Weights of a small image classifier.
Model: 2.41M parameters, arch res2net, norm batchnorm, activation elu, depths [6, 6], widths [160, 272].
Data: trained on drawn branching plants, 14.8 epochs.
Rows from block 4 of a small image classifier, named by matrix and row number. Each number is 500 + 25 x the weight over its row's rms, rounded and kept within 0 to 999. All counts start at 0. Numbers have three digits each.
After each channel's rows are labels from the 100 images, of 14848, where the channel reaches its highest value: "patch colour" is the nearest of a few named colours to the mean colour under the peak. Only what is clearly more common there than usual is listed. The data: drawn branching plants.
# c30: last pointwise conv (model.blocks.4.c3.0.weight, 160x160x1x1), inputs 0-79

c30.55:523494542447480558505460478550495529453489537483507503490503514472485518554542514494498461489486497503514460493503484550528507539474485522482481530479493537497513493456531506502491463541512519484465466516463499470491511471510525514514498534
patch colour: green

c30.9:524527541483482498451482511493517518539535502497500509497460548487518522547506488500480480449486527501492458507500509469507483494451544480518521563473496537498510551518505512494510491499448510545512540504558549469492494527509492530503526507
patch colour: white

c30.106:486449515455493479513523502505495516466483490523538516537536521503527513535476478462523513489493489467507460530490500522503490544528507477480463468476534522497498489546515519515453507489512498476500532469495465481531483509500483493497498499
patch colour: grey

c30.60:497488498470503542554510468515550504554493526513525470528495479483511486462526495480536510513509443454520528500512494528476479514482472458511479505521525486517540488477480457475472533473521473492512546474547532525426482476484496507511484504
patch colour: brown

c30.93:486502506461478541494507476488555460503513492497479492533454472505480488517479517490473558466479442528527515476484522499484488532498499492531517483483490500511492499482504527492527510450488530531501505530498471438457474508475509528483473491
patch colour: grey

c30.121:462543477512538468456548481523549465498514538499518501504494429431472455455441523479499473486484497537532484518503491507531476507526505453492488486495538464539499526470510483500477462522517473503490501469466500540488480497463493487500508506
patch colour: orange; red

c30.142:495465533489501508461543503454514535490525477475518448506442474521509476493524521476457499524505546524533542523509510436493486476473496496514473492538523501499528504511525525485466464497528478484470509489496492513531473466472447482501501518
patch colour: pink

c30.157:505489460510420471533489495476566548486498519500493521488508493511525491495460492483493475478480526549483547489527510518464540496476496511527494520451523515463488489490536533494530514525484483465488507491517513549482476478552449477487514479
patch colour: pink

c30.114:492516546513518570508508485485542510547502540560519480525495541542514498527494519486523438510448439478471548516490455548556527505506496465553506505480523505460514518503498448511476481480495473473515495520483505532516495486495499472540520517
patch colour: green

c30.101:479466494561495455536510480465524549533506525548539508490554484472537441471517498488455477534504462543528528480519514489514511481480514511525488475412502472468533509456455517492497529477534462480493493532527534439484535528542515512472493510
patch colour: pink

c30.30:503521521508495496474499474534489560498463471500469500471465523491478501449485509487480464519508514453526531500476509543493439523446529512472485482511500504498450492529523502468484482463503516479504514480493475549517520501486525542483522488
patch colour: brown

c30.58:504471513502425481565497523540492534537465491498541499484548515534507502529550488523506525474552518525492521517513472560458489509473518456491482518486544476530479479491488501515495486520495482479508502489490517479527499512466508474498504506
patch colour: green; cyan

c30.16:527483526452518495513482513549516486487450501456530487486460509506526502519517532507547477464491491465491493508430473517490476487482486539483511513540535547514477535502552465505457480503487517505489465494493521467522521554475510532519495472
patch colour: green

c30.102:471473532513495492478470481508504534533491522479525482513475520486471481511506495445494539523501482494497508473457535518472505467527501478551519474510522508524462516484448524481553491462479522514529544503439499550556545532510497476493527451
patch colour: brown

c30.111:545471497539558510499471492514510493506484469490496534510513472509490530504464516469467472527497545498527483486510515521517462487497516509563530520491524488486482496519477542478529483492582501505494449473516459486476507516477494501452527523
patch colour: brown

c30.139:495473510474488496507462513535512509482490470478498515513461485493496460511549521568512473460511482494485549532486502487491520528510534512420490448479471509486507443525483496495493482527504515464464529554511480509467472517529473484517505519
patch colour: brown

c30.27:497482471552530535453519488521484471518475502533472529544508461484513493489458529501486546458451504490471543538502462509504491544524524548506494490523514498508488481518477491545474495491491557528496456523520522498505515516530536542486472475
patch colour: brown

c30.86:494499532482435500470490535500468519494491499485501450490496508483508548486460516507481508490489532478497481504467516493481496505524444496473474518491517527513454488515515492531491485517535481494445484501507505512471470466524483482577523461
patch colour: brown

c30.122:503520497466489533511498497515495478480497516479440500466509538494552484504504513488493484562495499547471520490485507507465430483538564522512465521520478495436512468483514541502482503504528502496528512499502507477512557546494494534483513511
patch colour: grey

c30.89:478486502538497480526463526491542507474503539498465510532469438496547511500468522501501487525507474519480476539493536466495501504489519513485515481527461480458525520503465493488533503482517474508521544462543474543496496514504478475517497518
patch colour: grey

c30.138:480526500498519507471509502480542456488484511454458507530541494471515512478496498523507457450508467508504514479534529488507532508528487493491491474475474503454477531511506525510526515469487508550536477514529509528477478468517509505489472500
patch colour: grey

c30.135:495512526487528485506492523478563506485515478506469497488480534507532485505553517508505458489498491475477488520480543495506493513488507510509519507523491530496533500523527513481524515497511454502471510472472522482495548511503511496517494505
patch colour: brown

c30.133:485535513524436501493503476515494491510508457527469550503476497501513483462505494500520523536499466512539520517508538486511490501518501487533503491523520527470469536551492509533479527512475516519557471530496446513493521460534477501466463551
patch colour: red

c30.2:531475484467505482478540511498526437504512511553518504514457504520448523534495498452478525481506473483524512494514469479503553558535547518511481522490509486511522508492557507479473475456508523461514540484476529525524520477531525482481511517
patch colour: pink

c30.46:483537542460470506493474484487492491501486533520488555504488502529487480491481518529528502499532551479483497565533448484531461498470507490494502514455485507510521508483493472498517476508520509526516447495500539499465472481487546472467512510
patch colour: green

c30.4:510473470421513539580515538505460500462466528459498511461468494472514508519475482505520497483514484461465461521502463511545475517501495504504493520550478509498448490535532492479484473517463508494504470508500440546485452512439512486517507459
patch colour: green

c30.94:532454516477535479465506533483516489496486453520483474470480510508525513502490467501476485521499490497508479521487520519477553493471505512477491449502475528516498510502495504525555476532488483512478489473504543487543526501496503467475522458
patch colour: pink

c30.118:514491470488479474477559483500525491477470425547474533477510555488489511513474514523495509483523518492442476506469480487481537507499506460497485500494475435464515528543478477470479505519546462523518473507465523545497514499447509554470492505
patch colour: brown

c30.99:508489482513535498519500477520459511524526485505490495540483521503489522482530516533501482486506542516502522528479495482513504518487520486541471448485541525508483552473491448519522499452489503476487532478479499508538471471464496496446454523
patch colour: grey

c30.38:492542476514513486456488501486509505510533490533463491521517510443461457488495463561495499483514502491506496488509487529561533504478487540446512471483507527497461485507514499504488466483452510509482494498520494513506513531507498521469506512
patch colour: pink

c30.108:487531512550529519556543505548544481484519491478528484520519486493533469480460492544459495499499491485485505523558523512512555522543497516480484491461496537462472525492518485523531513494485470473540515525515504493517501455503516448546524576
patch colour: brown

c30.21:540477495517518477563498493522510474515477485586543529545453487507484505489506488482473478469491491531452549475522523469536521505516476513465505466507535541479465528509516499470523475466525512506451519516482482488527497484521466468512505504
patch colour: pink

c30.127:564483459497498485494477479466495424517488451500495510497492510569533536477500486517494540510511488535564548526468514464485483508490517473512513480506491518500467545545572496520494497476438515510471490524458503488514518472491485497516504480
patch colour: red

c30.110:458498492522524518582488492503510483479506535455482493490485484508460534459487480550478502464529479447501509533484515540502486502483522482496468497465488441468491458500503521478483491527482548479463498469486495527492516477459497504480510500
patch colour: green

c30.37:476488514456545500469589543487544485525479473518580519483491503519520506496475527472462514505521516511490516507496498450489505501474462524450475481521493533510504522475518502515481527502486498509472462506507539484483472484487501495474486489
patch colour: pink

c30.92:511473511505531455515543530507462516492476541526514533475532509528501482468469466506528549491503447469500504514530469509506497471473515445484461515488501507490464529474478515513524505522450464495527469499514515469484498478439496467535494476
patch colour: white; pink

c30.126:530510501512471508493537512551558504470516484470546475476467476503511522492463532473494493497474540492505469530549505507513472487502518508513523536505489512486498514497478486513454504450521536492502425526498496480511524487495528456471537473
patch colour: orange

c30.124:497513512510478487480585499516541448492476465522597508516500487476495497469550504485480527546516458514489512498542527492497486504494504570486522518528474497556543522489508475522487503515481510542493501522496536486507487489491486464478472486
patch colour: pink

c30.119:520461513463498492498479526494524492508474508475480534542478432493475528469530487485493497519506484488470479501510500534513529491507504516529476530523507479489517474508507512494490499493486516503510487470517489544519488529487509512500491458
patch colour: brown

c30.47:517555525528515523533494488514521460471499518505538478529474524499492529518473517495517558484489540515489481462489528504483485473503462491469503531470536517461465460534516490506499527462490488489491479492551514506534494506455491498475468512
patch colour: orange; red

c30.29:537498563545517562502552527541508501486527544486538492472500467496506476468506529504492483500468480470477522526506487515486502529522496561489486495475500518518475500497499487520432500536447468490497487506489502493512524449517534514496508533
patch colour: green; orange

c30.115:539504525441492504521512443480513492459494545495476456521456504522465447476497485487459472510544524453463442528475462476491523503512493490545469469541500468498485450527522501474512467480498525504517503476473491521502467505519534519518479482
patch colour: brown

c30.74:484519503509528521439465516469473499528501499463496508551497453487499527491432492472506534513527496509524504530459471502510533502486472499496467498518462493488548516507468525476489533477509518490481503544508533512484499489502434531546468522
patch colour: brown

c30.147:537505490518472474512446479474507514530488449529505517493472457539554530547508489486478520515540502510524540469546505453479536542523506509499506508510501498505508464532468538529473531493539522489490513527503527492488463520502531486499491482
patch colour: red

c30.97:516490558483548504496455542540468511483491535528490500500488515548466558514482494511436472527440456489493506491518468522554504510504518477510484532500532530434470508487493529482490474454478529511512501493500487474501479546511493489471490489
patch colour: pink